config = dict(
    model='image classifier',
    dataset='drawn human figures in many poses',
    train_examples=97500,
    image_size=32,
    crop_scale_min=1,
    horizontal_flip=True,
    targets=['trousers'],
    num_classes=12,
    arch='vit',
    norm='rmsnorm',
    norm_position='pre',
    activation='gelu_tanh',
    mlp_ratio=3,
    head_dim=32,
    fused_qkv=True,
    bias='all',
    qk_norm=False,
    parallel_block=False,
    inner_norm=False,
    patch_size=[4, 4],
    conv_stem=False,
    layers=8,
    width=320,
    positions='learned',
    pooling='mean',
    mixing='cutmix',
    loss='binary_cross_entropy',
    init='lecun_normal',
    residual_init='scaled_by_depth',
    optimizer='adamw',
    lr=0.00061,
    beta1=0.85,
    beta2=0.99,
    eps=1e-08,
    grad_clip=1.0,
    steps=18400,
    batch_size=384,
    epochs=72.5,
    lr_schedule='cosine',
    final_lr_fraction=0.01,
    warmup_steps=550,
    weight_decay=0.3,
)
Rows from block 4 of a small image classifier, named by matrix and row number. Rows with one number belong to one neuron. Each number is 500 + 40 x the weight over its row's rms, rounded and kept within 0 to 999. All counts start at 0. Numbers have three digits each. After the name is the row's rms in percent of the matrix's.
After each neuron's rows are labels from the 100 images, of 14848, where the neuron reaches its highest value: "place" is the part of the image that holds the peak; "top examples" is what is common among them. Only what is clearly more common there than usual is listed. The data: drawn human figures in many poses.
# fc1: MLP up (model.blocks.4.mlp.fc1.weight, 960x320), inputs 107-213
# fc2: MLP down (model.blocks.4.mlp.fc2.weight, 320x960, transposed), outputs 107-213

fc1.76 085:492513484443562506519521521507478560519473520397491514506506447474452492480529533403472416513562506515542509530539481491475421501521427502510530532467432502389500535515541496532519480501474499461482538529520463568521472497591507529482549464571500527614499468473510554484547519472465509471444476507517431524455526492438551
fc2.76 070:475493513495469480507506473481501451461509509490542599461525529519524506492468527501458484524492495681486534455497713279609496459506486471512449502537469503522514443503526453520486482526468536521515477514491479492506498460495529453499501488480474474469529465512470484497504494548480500522504476505427476578467487464459505
place: top centre; middle left
top examples: lying

fc1.511 090:481512509466490484490478487453524481539505474469519514525457495435493450540490507466506580516471516475518484471498468571497486483516556577543491525447572417463535496441501549480539471442460532471406541533480516533537476467484498527572543546577464496551454439485492493416497487472489557543489496507541502536523519584472503
fc2.511 080:475490485455489474450493454471479554553494560556441552451507555522563481433516547479442479606594449445500540517466443604560487537565454527522542472466521517425549504511478490494541486591507487486537505586512498457502550463516492510543542481521487543525468492481492395514527530461537490601507491488459533530471548542585507
place: centre
top examples: handstand; green trousers; blue trousers

fc1.668 100:486472470535557523568499489511468526497498438464480481508520479429492450476570485514539444524462520329510493506516357551443431476504483474552451542505520475367526563492498564501501453453495498515484503477515527483474536519541516556510462566530486497492497505445508489487477531503414480498498521485539539575492544435410494
fc2.668 116:512539560398495456521611512512537428511555473440507576503483551452546522495452416534509511518514491546506517485519568448568436476523492502531490510485389462495503437539498450540512460617485498531504500564493434498498500489510559461516520510552513473515522446493497471536521485470495495518516464503451540600463493438437510
place: middle left; bottom centre
top examples: purple trousers

fc1.566 101:489440482484522489521417431521463562427522491472461505548565458527481488529574427475499493528435499482443495446561467541462489451525476501438435550490467507539533535516516552436514495512489486460479513510457552454515544503449457519448498477501424472531563486511510494471478501557507552515520510547488475566501554542473542
fc2.566 098:453486482491471585488525536516578482587526528438418566472464495447477539516477497461468537497561483528467563510526519505531489513421480522434427461488486552496430488503500463566481489567489520509508517479556380486517382538564464507486456505413547441461489452523524606490476484576547522479517507557509469514515384437494578
place: top left
top examples: blue trousers

fc1.687 122:461455538541547470512580477449426495541519477405513481509472461446468488436503528490540472558554531464563473480496490537485412452495477505460493539474460472502516549472530494524503487518533557536507495486445553549525522459526551517513519560460505419510581473511480559432481436503482552471454471477511513478456496508386471
fc2.687 121:504469513489448514440514535433428446488466560471487536533447527431435514511424502553472482453501462519570430479441553504529460491421543518469540509452456441583514475443501509586497528579516527516475483494440429494519473493528545455489495463472561511491501488497449512455475516462476493481488455522474448471490464478485505
place: bottom right
top examples: pink trousers

fc1.79 109:475542490534532467621519486478440488475490464440558541534507512479469471556456521480540464480498482478518494497545444537506467439558504534490537506517413520503471426474531488532540509504493509561509519506506519530616560521490525466427527508526486429536548453447552479439584516520450436438435533466434484547470491492484482
fc2.79 140:555525517542409467441514514504555531447554443526501456552457487536461534522489411482476525490493570511479511460502530475511482460472476451502477525441484540486500531527468498533502597486495479410562460529441515466619570492460483466534508520487562618398527537555474479500436473526536532501451565569494449502498471536539512
place: top centre
top examples: teal top; yellow trousers; blue top

fc1.161 101:527490571487595458467531468498555521546525490455553486509457441522523471548487430542517454499487537428558527470457481537535507446542518500517477565506501511503523473510599470477453459506532485466480527534540544514529519453445564570513492605461540483522570462467496478534499485478434566514598545468447478516523519482424500
fc2.161 088:572497494465474548512504575543452512490536456518458466507518571499473470465462471474493512538486563437502572508534459565476554485481476568451545479451531496508484505532498572462532492537491467509536522537485492506459509456524502536602478493498570586497407523474550469471534503489545533502455425516533539482517469544506509
place: bottom right
top examples: purple trousers

fc1.528 111:533486488501483457519490472474459463409525411480548470565530471461495483443582528454547549496462522506493523536509475520496516447539520490505469613508507461496560479540530493521540416444516477487461527575460537502510511501507559516459479558570507519576472468483507503479523493548507528474449543489469521525570474518477538
fc2.528 123:455501503496453552518507503471445550439537498501521505453512554531559535490451526522453509476506450458511497456522448548426512477493571485487543479570484572492493493439506498468485514518503445466452506418515531448467516581535470480490492488497461547472542469552464512495579476455488496525461483499526466533556484428496504
place: top centre
top examples: yellow trousers; handstand

fc1.288 108:490550595479479490529475525543506491556535494442520519467499489433509471555461483470520567564456435466498483500546484544508570501493494593484515502479484519535438392531498507530530498542478486521479463517577465510530412522528493508545510478545534499482485477454648554422554448508509493553515519552563484501479435474507551
fc2.288 130:554444437565526484446473447519479538519477500557493493503537503594541543467568497505492427509514570475550497509517493503503465440509474475463471573571506593526485556440541501470433534492556517469505485473442561531566613527454537492442540526455515555508580497511505485480412542468486527454508461469443499500534508549477493
place: top centre
top examples: brown trousers

fc1.377 104:509460441480476503489479473512430526462470468526453525553487483536469450513526468476500489532524463494478492482498517533542429464553487631460545549443464453532514499480510504541487533525483492480489474559499509563469425551511485507490536483506538516529459495525572537427502482594489544500506466539544506454479507500497501
fc2.377 113:468496524522502452527479509521454464506540580531531552426592542495549507470484515507528469476465479517569506426529518506507509457506563443522516459574536519539464408537513503473456577510478560484502489495463529480496478436431496494440534482444474462485567518541438521468530566432501451536482516503401493565503531441492471
place: top left; top centre
top examples: red trousers

fc1.569 103:558578487499530476491557464478471457464473481446507442495476379529546469513450472463515505519507515464494491478444436560432500433471549455519510431523421531580558471516511495517451478473488506487454531544523514514473554540473487473518457494503515514562529471435452498454546454438476463494509507498490516489437567477480526
fc2.569 109:529450517542491503525546546483464431397493502545515563439545528483512483473505490517518526531524506552501526465512524511569528488490482533507521416494450512575452443533531484491465592531545498573446452563508502564504469472496533530458544516457505489521520495501542506460512534516545476483449476514472479438412482524569501
place: top centre
top examples: red top; pink top

fc1.568 092:468481578528473598587506549533429465408468488498480501433519542508445418420509443504471554524470545436544554521478457549462522457473533473473460500529489493557455434571529572453490492463555456515446516458482487484439487541525463499447475511472488516494484501459511527505475476474516421485450583494459566510504455492513501
fc2.568 083:569510448444556456471499434548478516619521526495539492483540506526507553550487523443545501487455476455445429504524460554539524585542491506511462484499523499435476499495526458504453468506530544549500542500480472472461434478492450468497558508509487534560521442528456412502511493493513482519538476523508463488547506498487513
place: middle left
top examples: pink trousers

fc1.461 102:565474515497510513485437519454433515518448471517540490490504510487511451470570480530502473499422594504489516548487472545479539486479466528470516487500528462482489472560532502441480481417503465531451541516448514524470543513517481495483491488482525429520475491467514486425484442435530489443557505437502591497392463471477534
fc2.461 098:471492504415545508548516458508484504508588524451568516489424499511465514542492532467458526513473434430406426467475445578495492557534574547507492498494489472469527499506500453520535413579507449575486453455491486498449437517529501524451495481535486512518502483435516523455541456513504490500546486567544554458548519509442514
place: middle left; bottom centre
top examples: black trousers

fc1.135 108:554542493564451469539520443515524499539449414453465557495517504462468507509484497411544464496560482497533517500532415561496445517519452498490477493487448510474421522496510557521505433497480461546494494515443522502531510524635531537567515465528465488545590503532538501474527475517495494509470493497518441513431490494442492
fc2.135 130:477524521457479481457540511469494438483513494465542583482510498500494534451479500428477460505500496556537514492520593420584491476560510485559475489494477556493497412500476441563505459538455514483512508540484466489461535462532523430484556456488428420517528492507460523508544479476406506496497532506479451590426494460469506
place: middle left; middle right
top examples: lying; orange trousers

fc1.721 094:470513547487522502552528554467431483507443447498594505419553526468535511487500509484475494527479599533530529488537492515483528487518458514508505534506551468494541448542540482430514503461593483533481519496482457508445524503451502532529559516499492463511525473447522459393552452372502482468460539484522534481460587428431540
fc2.721 081:428443525525518576598510454459469402456491510444479560420503460474487521549473554532535582511494461436429461510489425569474502441467507548515503454485486484584468457513557518558515450483527553539502482558543511487532492477489535519419471468450456449555494407517472494466545494569509541539539513494477466541549502575538575
place: middle right; middle left
top examples: blue trousers; teal trousers; splits

fc1.596 105:485505474520445479479509549444484452498558534523578471544474496496601506510486532493480499508504483487486513543508456542477500534430548492448566507534473483524522491524521503559522504467451475517523450451467532565543479419500453534541446525539530506555450488527470565521526471558518469485537442556441440461482498471487429
fc2.596 127:521530519558536444465499441486529504548490421489489448559489484534495482465509516512535464512522526454448448527458449555514429527543444474424467515586494503471534611475532497508538454448578533509525489428545512522538551548497552523483458531523458536513543496501517484541446509488474438464499503397498514482565510519449447
place: centre
top examples: black top; red top; brown trousers

fc1.6 107:600480532498587495574564524538508472527549514466444515525461509415518440445476486546428562534570494460473486521500458531497467511458471503462528499490426500490490486560496515472558467579494524518486482516459447436455489490525497549515442450516569505543490497400465512514503433562532489453507462531453544520396451568531472
fc2.6 126:495512498543462516436495462427471512441440498544438479515506437556520493501530454507511427479424501449529487560519482512495539442506512510511513547526582563552536473426493503510479497463533453451528469491523576490525588482448484429482504489448483519476529459555489422507453525482466512486527563504487545505549507443506492
place: top left; top centre
top examples: orange trousers; handstand

fc1.156 094:498515491492428453478518476518505530497482504528556507499448560526536505456550508506443568564475569458604561451460504537520474476511485497466461489498564480455571506510514514523523524440483472501447474558496516555495485495469548563541507549459532532555491537524513508446522446441484561543529442543474653512487518546482496
fc2.156 094:463542538500494511528474528415400481539512553483518481511501520499496478544512535535504492489566470411437479495477400632468485465532461537530575470518511484473503459485531530480511492515528616547505532462499530502508513472496486540537504458444502423504490443452473559514563500438528468495470527501511518516468539431513521
place: centre; bottom centre
top examples: stocky; green trousers; purple trousers

fc1.34 102:499538555547481492516488420525557475534536436448554520563474403521483460569450447467574563519461549490479531527470488516478572480432452514515476523437510441507520515511464553534481498486519517526499471513522427531488500543510442478486513549467571488420487477539500464491411378547553452513491548478542517535496500420465569
fc2.34 104:581529401542450494414499495452534564471479530547457553534484465536588513481520530480481499548601417494564529482441491548513491496542516497470517472504523544522551527497581433515455538541463509476515432513489526524510548417501505488508508459518557560456551496506508549520522541508538465494444428530492460523431452494529518
place: top right
top examples: green trousers; handstand

fc1.116 089:552498498540530534493521474495518498514459430519502474496513512435496493504475440474472512553487510426507537531587460586467533513513443581505471489407539546548500488467560468503501516470516522489461587524522556509497474448452449558519504517491532479486504564430541456465496484455519538454479484500525517507491460509454537
fc2.116 097:470453528452513513507504493525545458578507573441499492495549442494449573545529456438503518471492536487478505458489461546563510513475510458471471438507501467520476494587466463523431456544550514548502533526528445476475387549509492483509486482450529436533531474494459557516490524488533464468566493508488481492512507484546545
place: centre; bottom centre
top examples: white trousers; brown trousers

fc1.56 111:432560563518493518562491448548501544532523407435451547526496503544531439494460492449492451550502459449457513462512447539494489414491511492452523494492496477536483494492523518486530480491482487506423488510526499523527494509548511500514476521546459541502531484527514524458567507459473499565463536557534481551466456540445460
fc2.56 160:555536543514429443464548510504535440426532460459512558537478501525452505490455450451505487475498522570541513452491572444580452409504511461522489475509430520575473476544490446542493563533493489475543441562470470509557569508523564451492538487458487515484564507549509509494455472526486499490467545528444454541466468518501480
place: centre
top examples: teal top; white top; brown trousers

fc1.80 108:455471518481534513551466500483452493478549490488521497504476515493548460560558488434527477496400493356559460562517422576486508450538548506517474596428530473509500487464521492456475406475486456518461460512555451546494554540469428491452461499512555438505476439497523456498535476516466482501581579556494495572524572484463497
fc2.80 112:496443584459476444538539500490479430400571453434551543503524532501485456566455496489547539556528476592473486428460573461580426424517495490489467448535400453553557497556490491542532512547540451577494466546544464511518482480518566520486483541528479509543551452511540499468500475529522490511446548513428494506475497544463462
place: bottom centre; middle right
top examples: brown trousers

fc1.725 099:494433456419503527459442469485488502526510559518500449466522523447484541517503518449499494527540508470539501496491527529528501421590516514541500559429520459514523459520550520508470503516508532508438530591476515521504537485455529488510547543481522509455565498501469560405522528415411508525536477505540474480527549511483500
fc2.725 085:563507527544513493631560509513507549432487449492459469518514490525472416476502495525527504498467540456562474532480473546499471535476448508496553518541498486468514514502450574481575470539497481520590461481504430499491565508553502518478467427486494531506484445456511457526467463532505498503496481442477548442423478522488523
place: bottom left
top examples: purple trousers

fc1.114 100:482524491501538531539521526511522497471479529522542467471514526467478498535556457532489543523421591461544556497563440552424518554397460478561447522501524506525526446522526531502524471489513546479463517494454462476518509560509435544512519489557571428526537509448502531443510506529489530492513452513512522497472479522490501
fc2.114 084:498500490451497531477518510549575478603469485450485513498455427491458558561530471428579582478469497463462458511544449567525497529491520528473401497508492499539453530494476450561430463519508587545501550484525503537509426537484483457520463514472511466509467467477503548494473509510487544521593500538532469467538512485538567
place: middle right
top examples: blue trousers

fc1.723 104:489509517492463457463524532484447390460488518472535475494521478545555428446475512562520552475518538534526503415538518518504559432478576516494583475540471490540602445537471486525471483533529448575515495562481435457482477476529480473581520535566475466560419449472501522434567439464519427456447505475500518503438484469490480
fc2.723 106:512487559545518456525545518513503525455536455487453510533560513527502536560500461494535526529549510523476518500473528485532525475447507499465485416495554531491444510525506498476474600535583555529508583523490519501528514456378510513501506591460554549469496523472479487465506515484609506426414532518534472491494473514565541
place: top centre
top examples: black trousers; yellow top

fc1.89 112:488550536421438424492516434437510472491522530443563470530470483481476444576437513491467484530517520498469475497427492513534477472540478504547517532455454357446526495533531503566549419498522438529479524551466425493519524503470544479533541539563506495552435445477462475468582466502446496463508516452535518440522547550448500
fc2.89 140:533420463521510586518464538580515481541462492480473525441588461498491547469533466442530540493444527529494544479575497488523511488460483482413411490517506573511474486532521470480386507525484543521484494499532503478531431552524436506394433478439510487524578486508542563466448495517552522502525530544447507538499468445515579
place: middle left; bottom centre
top examples: lying; handstand

fc1.559 102:481541571522598476594541508501534459549578422450518495573537516437450393524505569436523561536544495472519483454531502526507495543465444537474525520517442395511486450571520549476485436502497559552466523488509456498454455489526508521532483475504532475570493453412489486462545502487488456525451560460478524530428516513471559
fc2.559 089:524511553528516437467543504455479544458505497484413453545520504434503465497495445592500445454506456516574426477490535442486449506483526474532537542511425510510493460424479587488564500529542474473474474489467497400545572490450557456486521509468527517496524437477413481538478591467438497529456501491422485528477508473507466
place: bottom left
top examples: yellow trousers; handstand

fc1.225 100:469509519512581525432473451499517501487510393462532533460512531482497479500487457442489478531526486497487516559434473519517447463494483560568514547529475482468484480476505535482412470509416564471445499550496518505550484491489552560540489580495558528553486422460514508500466515438468496473493499542439493513539490510488522
fc2.225 093:581510527454527471465533507508509462544478557507432471543477486477516539538477475512481506481469502528543530498529541461532568529434458513476481424464538561539480503530499449490506537497576526509524608507526517498515530434440516481484446419540472520508534566437530532511470481545548500456537519476511514477486472504547487
place: bottom left
top examples: pink trousers

fc1.391 096:439490564464526422581578427440479484443500487423512538530543468472511468442565424507504586531480510532555481551501478500478468527507486502521525491521466435511480512594498502606535481490505515566457480537401504547456437517573541496563524465482509474536446492438483526476468431503589520513507498507504582490445466562453565
fc2.391 080:523637515510503502512485458519503562502575528515504498516444487505471474484469542485533412507435482487532475493437506488549554532533537536575550465471605476528482450488448534467543462493452492487552490498523438486449500484513486443509532484486519555483469502504527416521467502532409488517489513484500550550511504442534507
place: top right; middle right
top examples: orange trousers

fc1.448 100:518472475496483481548460476576453432567454404450490490568533490469451463558449510472563469513548541452493501473548464528489502500535456559426500523444521463546501579493549493479516411537568506558458532519505418549453470506567505488503516496490464489506489444538508485489486485526555438460473501484506530480514530512464486
fc2.448 078:506503531509494521562472467506489486545476498541532554510580528520498507478455535452449433481491499461535533526495482544539527554521477482487434489567487530519476463529499482501499467512465551520497436467518436496472511492515469492474521451473465465500515469579478462548476406565458549525576490472438504547477439418474492
place: middle left
top examples: lying

fc1.553 094:439514494474451462451497518448493508492518521548531432476471463472523474638507457487461510531417541434459521501558432531471582513477467514551492529441444478534500491538526550527548480451482466447527578499529516501546508565509447537525491492487492502447477506527508492464498516519478469575508546495550475452542519552510496
fc2.553 093:507444476495531530534492570507543508495518487483518453503508538454476470459489493560538537553512519445515472556504424560536407498571483522475511534537485431475451579417500527478485426474538522545519506447497510566498481544503576571475495537499478524552485467482550515536452534538511472459536447468474500431529557535459429
place: middle right
top examples: grey trousers; brown trousers

fc1.250 102:418499482488532553586500563510498484536465499507515439506502523509545459489503528486497521514513498437472554550509446530460556542488512554447537457457550475498552419499489551430523465451465533523465511439553530489459445521434393528533466519514535475509498490418521485456547504497516540505535502479519548506549510445496525
fc2.250 102:522454477510423450458507476501430464476509514506514528473555527546526544530490495472505460521579515466519550482468451561539429410501501454576486519521448506515523470513555462528513498531472492477495496557463496511545553470502564468480503497482478471442523453517411480492533538442484497486460517501422496585484556471484490
place: middle left; bottom centre
top examples: teal trousers; splits

fc1.2 106:549533499426565510457540529517499453546501462451573546491574544499503464548489514514489456476512579521486543586469488504522445534496485494489414506494423487451500476482526476509450481498484500520508550471520455482483508492459560493469481566476500474625525468430516515459510525491405459452553478500498493526538465478450474
fc2.2 101:512512511463517466497520511516495481509506476507471548467510534502511507529482473532497528490484492729477483512496704287615487508503466472531407514487469546504490487463491444507480485502508521533471531542483503468543536460450479453493488514485469512509519481488501447502482513506485511517504494515461472518501493518516486
place: middle left
top examples: squatting

fc1.599 103:490494448419515499462436481509543475486449498475576515467459473494490526566484416503506608535481505496498493554473479493561520497468501524526460522431468442501483536499521453582496456485522485572447493527436494537482465533557497516596468555515542524544415448479562500494491457477537519479628477485513491402576488558514518
fc2.599 083:524539530568516459472484457439474521497472492502552477551517543495478483569490551503543387455516536415500446542410435604477470517544496481490464522526481472504480531480503547530555467456529529574449529420487483502527544498411459509426510499519492520458451449487443430495556509443416476473474532462509509484517541519490492
place: bottom right; bottom left
top examples: red trousers

fc1.205 113:507493540435514530503445502537577476494496481396504512443525430416554449464500478442522541508443427518526502469562495497530461484461493486500517540516430491493482455537508489504510479493497520496534481538541508477504478524554539488495466526503535502563515448529538597464521431521470605468544565512449472543507479491447555
fc2.205 128:490476528527493510515528508470470554440572559583522450513499550551540540581492538610499521512482508468478447512466479549472514468478518516501550485479514512529532528451490492487533531482489484475479529513474479498498505517425523523488494546551535554438473494498460423512500464499540555505507505557523580471524534550530466
place: top centre
top examples: brown trousers

fc1.145 110:500461516453547527529508463435452451554485534529620509487525526503531506525599522439447482560533520473521514498483483510492550530486484466516555491529526464494524475549549502505449437509556501532504532523503454531510529557507537510521491498590503449546480478473529477422555425429570486467478562463533584522443548531411486
fc2.145 094:501559517544422498521477516483541545445521535531472476526479452533436479528496474540553490454471527422492489493467455522479547580460504520493514452433558458536481505452526481442528527507463521475495507453524476499556449471461497476490493485460508505412429542480440440501405519506519460559486501468561514487489472457541488
place: middle right
top examples: pink trousers

fc1.222 100:449446500480593491575555522534531541574513511539483446463460520478534493527551470536415541511510498393519563576539360601443568580471485553548450518463545495461515515476556438424513461450469502489441466487520471464469475501464501539534523556483562493444494533475505485462499492534489516476543458548511523531500459438512480
fc2.222 121:469491564450465451489576466532474462439518469469516530479505504537553476523462471536523543573552528547524573476478565460557424456487449457554463467501467483508527480536457478527518487524527492501554545548488460515488513483508545422535519552485476474484502469486450494456487503460515504531465530454470560559474555510451521
place: middle left; middle right
top examples: splits; blue trousers; lying

fc1.682 104:478513537541508487516533495494572467546488458464524458449531434478553486526531525495530499472523482469515601468490471545479483509460442517467520499547457473452492467576516581472472474496565552507471554504539489486579442496452487528511464523533560424485512485418516553482506504435571493517508552485420524530443493440488608
fc2.682 076:512444493552425530457465526511440508477479492445530488450553528478491477515443482507494432490457511443532468430466429568475464404467566447424523555577465484543539495487494558514478451516526444502449423501465507434527517599536542461508503512497497492493556400535439570463516524415445522506474535522441456479567548525421473
place: top left
top examples: yellow trousers

fc1.109 101:517525547460513510546489492501487393492452484446517515490474484504478505505557541420524531548492518461461533550513478498507543520514505454472488515482516503428573456552497550517444470518563458540541527471512475530517540553486475524459468444515488476494458498472622520487511445469537465464446572526521494556518494559485508
fc2.109 096:580577462506512425446543474563522543509547502508501501513499442491581572496512393501512500496468489506518426475507487517500540536435598523546482424469492524509524509507516489527489508460417473501467483568443505453545452540501430460508509462522489579470508556510537468445519473528479497511401522595528511471456470508550489
place: bottom left; bottom centre
top examples: pink trousers

fc1.399 121:546504463495526533509459527474513524510434474507513483461482457448478454472528448460455577542454489477481449483529490528529530521525438569473505537456471491506535488547570480550514444524471500551395490493515515524497429516519434519507464462516572480561481490414590553466490455534522568479542460518517505430489470525533540
fc2.399 099:477461585515480450483507477484452487442572549485497487521524544521510542560454489526506454476566541474557499420440457560494486393499545478518517504500454464556528467458502569479505535535541439492507506536458519470548562537433551475490588521462537471435598430547454433467479523441485490505430592472456517512521557502493510
place: top right
top examples: red trousers; orange trousers; splits

fc1.173 098:443481507465583530572455507493536494484474509469572524458529507500494410524606514487509495535494498482541486540488445535483484506509439547514475555485562451455479473516489547507436481495500534501480481508557459530489438527517499558535491534495515444630464419499569558475517489507496530519615460446482536516511492548473517
fc2.173 088:480466497510565485533459504567540519552522465480562538449558393502590494554578474496590549492442567456499521560546473544482515485426568511574431510541512537510460461481552481448473494435470498525503444477513535549542469513447451517477468544459462444497450494527507548422529556414463463530530502511501485522507469446482535
place: bottom centre
top examples: blue trousers

fc1.755 082:510528572519546504524467490488492483492514518474542413496448494500546462475513482567494443503444490442493510490523384602509500440508499469526451517548485513473556527543572490467448445478540548501446529470508541464537500435461548542418455492493521508531522495461490487540507449488489512513565593455452541521455450455448479
fc2.755 087:583493459441510493461540532521467482543476438467491471537471536436504526460458473548496518505502511464547539519564455565450475458458495552413547473512485511482509504483515509492532466518507522476519510497435539534457552481499545538497521490511527533541475492475497514496497505512566551496489384522545513499507480499450505
place: bottom centre
top examples: red trousers